config.toml
dataset = "flat shapes of many kinds, plain or patterned, on busy backdrops"
train_examples = 195000
image_size = 48
crop_scale_min = 1
horizontal_flip = false
encoder_norm = "layernorm"
encoder_kernel_size = 3
adamw_weight_decay_other_params = 0.01
Rows from block 5 of the decoder of a small image VQ-VAE, named by matrix and row number. Rows with one number belong to one channel. Each number is 128 + 24 x the weight over its row's rms, rounded and kept within 0 to 255. All counts start at 0.
After each channel's rows are labels from the 100 images, of 14976, where the channel reaches its highest value: "top examples" is what is common among them. Only what is clearly more common there than usual is listed. The data: flat shapes of many kinds, plain or patterned, on busy backdrops. In brackets: how many of the 100, against the usual share in percent.
# convs0: first 3x3 conv (decoder.decb.1.1.convs.0.weight, 64x64x3x3, each kernel summed), inputs 0-63
# convs1: second 3x3 conv (decoder.decb.1.1.convs.1.weight, 64x64x3x3, transposed, each kernel summed), outputs 0-63

convs0.8 [ 78 107 106 173 106 135 165 150 141 149 129 112 144 151 124 143 108 124  81 152 117 110 142 158 195 119 138 166 165 160 129 111 137 107 119 120 142 132 127 117  94 143 147 102 154 128  94  93 100 138 133 142 101 111 104  97 153 147 123 104 123 101  93 125]
convs1.8 [158 144 147 117 144 140 144 124 129 103  89 152 130 154 127 136 125  65 107 155 106 101  99 154 106 122  87 135 104 135 137 143 126 102  95 121 100 153 151 116 119 140 109 138  96 116  97 128 151 144 188 148 161 110 111 130  94 155 151 107 170 153  98 153]
top examples: ring (51 vs 14.1); frame (47 vs 13.8); largest shape: ring (27 vs 6.3)

convs0.7 [124 125 141 109 134  96 114  64 147 135 135 114 165 162 136 106 152 113 165 175  99 142 140 149 151 101 106 110 122 125 128 152 152 111 152 146 107 133  81  82 100 144 136 163 170 142 167 145 121 126 128 133 148  95 110 114 109 112 128 139 105 117 124  80]
convs1.7 [119 168 161 110  82 136 147 185  86 103  72 126 132 130 128 137 127 114 115 131 128 117 126 138 101 101 110 170 148 129 141 160 144 128 127 126 106 104 142 152  93 143 161 129 116 112 131 129 114 121 163 199 140 107 100 113  83  98 121 120 126 110 137 126]
top examples: ring (58 vs 14.1); frame (39 vs 13.8); largest shape: ring (27 vs 6.3)

convs0.24 [ 93 155 104 119 149 150 105 111  98 138 123 162 152 111 131 133 118 146 136 149 158 169  95 122 115 147 118 150 153  67 146 127 125 125 145 177  88 125 155 153 150 127 168 137 158 147  90 138 131 114  96 136 117  91 122 103 122 173 138  92 155 103 136 135]
convs1.24 [ 79 143 119 104 100  80 126 157 120 151 140 116 109 150 100 167 161 172 115 146 141  90 129 104  91 131 143  99 133 134 174 107 127 120 135 131 146 109  90 101 134 156 160 118 140 120 162 117 121 128 105 103  99 119 103 118 133  63 103 114 106 120 125 136]
top examples: ring (48 vs 14.1); largest shape: ring (27 vs 6.3)

convs0.60 [104 106 153 115  73 143 117 132 155 129 160 172 114 124 151  95  72 121 131 159 110 130 137 133 144 148 106 127 158 120 152 116 125 128 152 123 164  79 107 121 145  99 135 144 102 109 157 175 125 142 146 133 156 131  91 110 154 109 125  91 125  86 155 149]
convs1.60 [ 99 120 131 112 152 138 175 132 104 133 107 114 150 118 111 112 109  91 156 126 156 129 139 141  80 138 156 137  99 144  98 196 127 131 159 125 110 173 121 122 134 107 133 155 139  88 120 101 107 118 168 126 109 111  79  83 134 127 111 138 135 105  92 116]
top examples: ring (49 vs 14.1); frame (31 vs 13.8); largest shape: ring (30 vs 6.3)

convs0.20 [ 69 130 135 127 129 131 150 150 117 139  79 127 146 106 134 127 117 151 118 153 161 120 157 114 161 130 118 114  94 105  89 125 127 100 103 165 117 115 171 142 107 116 136 130 136 167 123 132 165  76 172 122 118 131 153 113 113 113 110 128 161 153  81 168]
convs1.20 [140 148 168 152 111 124 118 130 127 126 151 125 106 134 120 102 160 186 154 124 158 152 138 143 146 143 114  94  92 139 158 168 121 146 104  92 116 138  98 133 128 115 142 153 101 103 140 104  88 149 118  98 121 112  77 153 162 126 156 132  92 146 157 169]
top examples: ring (41 vs 14.1); frame (37 vs 13.8); gear (33 vs 14)

convs0.25 [139  94 125 163 160 116  91 118 123 146 125 113 151 155 108 123 138 186 119 128 132 171 167 138  63 126 128 122 130 113 119 146 110 108 105 112 101 127 166 127  98 150 139 134 155 118 114 170 104  86 119 131 143 122  85 110 143 101 136  89 118 168 143 105]
convs1.25 [150 130 129 125 138 125 106 103 139 150 114  95 135 151 126 145 144 152  48 116  82 148 137 106 133 129 171 137 106 146 124 137  82 146 143 126 181  98 104 109 134 132 162 106 132 130  86 124 110 137 118 143  83 144 145 119 107 126 163 117 125  77 132 103]
top examples: ring (35 vs 14.1); largest shape: ring (28 vs 6.3); its colour: blue (25 vs 8.6)

convs0.6 [133 162 114 110 134 125 167 124 117 126 114 119 127 117 150 174 138 123 138 163 175 144 111 127 111  79 130  94 163 110 157 160 117 113 151 158 103 154 117 107 115  98 128  93 124 162 151  71 105 173 145 138 112 143 130 132 127  71 138 142 145 110 107 127]
convs1.6 [ 81 128 137 128 144 108 102 147  98 141  97 141 108 100  86 121  59 161 143 118  98 119 139  97 124 188 125 137 103  98 124 133 141 171 140 150 125 151 113 147 128 167 187 129 136 117 144 157 120 109 115 150 131 140 128 141 120 134 114 161 108 138 117  97]
top examples: ring (57 vs 14.1); blue shape (47 vs 22.4); largest shape: ring (44 vs 6.3); frame (38 vs 13.8)

convs0.31 [134 118 165 145 183 113 138 145 127 121  89 178 147 123 168 101 110 150 120 133 155 109  79 140 145 124 148 140 154 145 131 122 150 149 138 174  98 109 128 139 143 110 168 137 119 126 161 114 118 142 116 157 113 111  89 110 109 128  89  87  85 100 132 110]
convs1.31 [135  64  94 148  99 159 115 105 130 126 160 101 104 152 162 181 172 105  89 129 115 142 167 166 138 100 128  99 100  94 158 128 144 130 125 120 132 128 153 123 127 133 104  93 129 134 117 135 187 142 141 136 134 136 129 154 132  89 110 120 128 141 124 133]
top examples: ring (43 vs 14.1); count: two (42 vs 20.5); largest shape: ring (38 vs 6.3)

convs0.3 [174  79 115 115 119 146 125 136 145 125 158 111 153  99 118 153 140 139 148 140 102 114 110 105 185 157 151 131 105 113 154 141 146 135 101 123 163 157 104 137 112 161 126 136 123  98  95 124 104  64  95 143 117 120 120  65 132 154 127 138 147 143 141 127]
convs1.3 [ 93  96 120 131 141 107 105 101 107 104 143 154 143 123 125  93 126 136 131 154 103 143 116 130  94 159  90 143 139 143 161 121 104 159  86 118  99 146 130 110 156 153 144 152 117 133 124 109 128 133  86 114 135 133 151 170  78  76 133  79 116 108 106 169]
top examples: yellow shape (77 vs 22.4); its colour: yellow (43 vs 8.7)

convs0.61 [158 109 170  99  83 110 120 119 179 127 108 127  82  95 125 131 116 117  90 124 102 134 129 101 129 129 129 102 120 122 110 134 108 107 169 132 164 135 142 154 184 133 166 157 117 164 124 141 114 114 119 148 161 122  95 127 155 135 134 114 100 167 170 122]
convs1.61 [115 133  94 123 143 142 156 116 134 136 151 116 137 168 106 106 148 110 105 191 137 148  93 120 141 151 180 160 164 157 107 108 168 119 114 175 152 106 125 131 118 149 117 141 138 162 131  92 120 136 135 102 117 144 154 137  76 126  79 127 147 131 144 132]
top examples: ring (54 vs 14.1); teal shape (46 vs 22.4); frame (37 vs 13.8); largest shape: ring (30 vs 6.3)

convs0.46 [142 169 163 118 117 133 123 106 137 109 111 148 153 161 118 156 172 108 156 153 110 120 105 108 169 120 111 114 107 122  92  49 120 107 100 131 127 127 122 129 123 148  92 164  82 127 116 161 147  91 114 133 132 159 144 102 156 115 128 126 150 114 141 149]
convs1.46 [131 152 150  95 155  99  86 148 133 151 126 160 145  84  63 101  90 112 155  89 146 133 133 138 176 130  95 134 132 132 133 126  87 143 122 135 125 160 134  97 110 155 132 121 154 129 127 129 143 139 132 159 153 117 106 162  88 165 149 116 137 116 124 159]
top examples: yellow shape (66 vs 22.4); ring (44 vs 14.1); its colour: yellow (40 vs 8.7); largest shape: ring (28 vs 6.3)

convs0.22 [108  83 136 102 125 125 162 124 148 135 130 124 110 110 147  67 149 104 123 131 108 143 104 125 184 134 123 169 123 124 140 137 147 121 120 118 147 142 114 114 135 134 122 103 136 190 134  71 151 119 164  92  97 121 115  92 132 155 102 139 170 135 104 100]
convs1.22 [160 128 152 107 154 128 138 150 124 123 115 164 132 147 136 132 120 176 166 148 121  96  84 110 111 161  93  87 114 135 150  60 145 120 100 100 167 122 120 137 122 172 111 108 136  93 131  95 117 115 121 131 108 126 141 141 153 128 129 119 174 154  97 117]
top examples: ring (41 vs 14.1)

convs0.35 [184 136 174 126 135 116 154  87 115 153 153 121 111 122 147 105 134 102 124 114 128 172 156 148 113  84 155 104 176  90 131 122 120 123 128 123  93 121 100 132 129 153 129 146 135 161 173  97 133 141 153 135  97  98  99 105 125 127 102 126  80 103 138 122]
convs1.35 [ 73 127 105 111 156 128 132 107 156 121 143 166 126 136  94  77 138 127 114 126 119 132 126 108 106 144  85 146 105 127 108 161 151 176 112 155 163 146 186 125 138 122 137 106 135 143  74 148 134 124 137 162 148 126 121 129 130 142 120 175 162 154 122 105]
top examples: ring (41 vs 14.1); largest shape: ring (31 vs 6.3)

convs0.41 [138 113  94 127 171 102 124  76 146 148 129 128 137 124 127 150 158 132 103 171 162 194  89 108 112 113 157 102 156 149 160 142 123 102 107 130 139 165  78 163 176 139 134 146 131 124 135 103 133 135  90 110 104 121 140 119 123 133 112 127 121 149 146 118]
convs1.41 [124 115 174 114 128 111 106 175 101  91 109 131 113 129 136 133 115 143 152 125 117 142 147 125 115 127 153 116 155 143 164 130 134 152 103  69  77 127  84 111 141 105 172 122 136 102 125 108 139 107 140 134 149 126 134 138 140 189 146 115  79 143 132 174]
top examples: ring (53 vs 14.1); largest shape: ring (46 vs 6.3)

convs0.50 [128 119 146 128 110 139 129 127 131 144 141 130 145 146 116  97 100 140 156 114  97 133 127 158 131 137 114 125 118 141 155 150 165  92 107 106 143 105 126 142 122 194 149 169 130 110  73 156  81 124  92 114 168 136 135 136 124 104 128 155  75 168 172 131]
convs1.50 [124 131  88  83  96 152 118 153 139 133  97 134  80  92 132 131 154  82 155 138 131 130 162 121 170 158 175 136 138 120 154 151 133 122 103 160 142 121 118 163 165  92 120 118 144 158 169 138 162 171 110 115 112 135 123 125 102 134 127 147 128 113 111 151]
top examples: ring (57 vs 14.1); frame (33 vs 13.8); largest shape: ring (30 vs 6.3)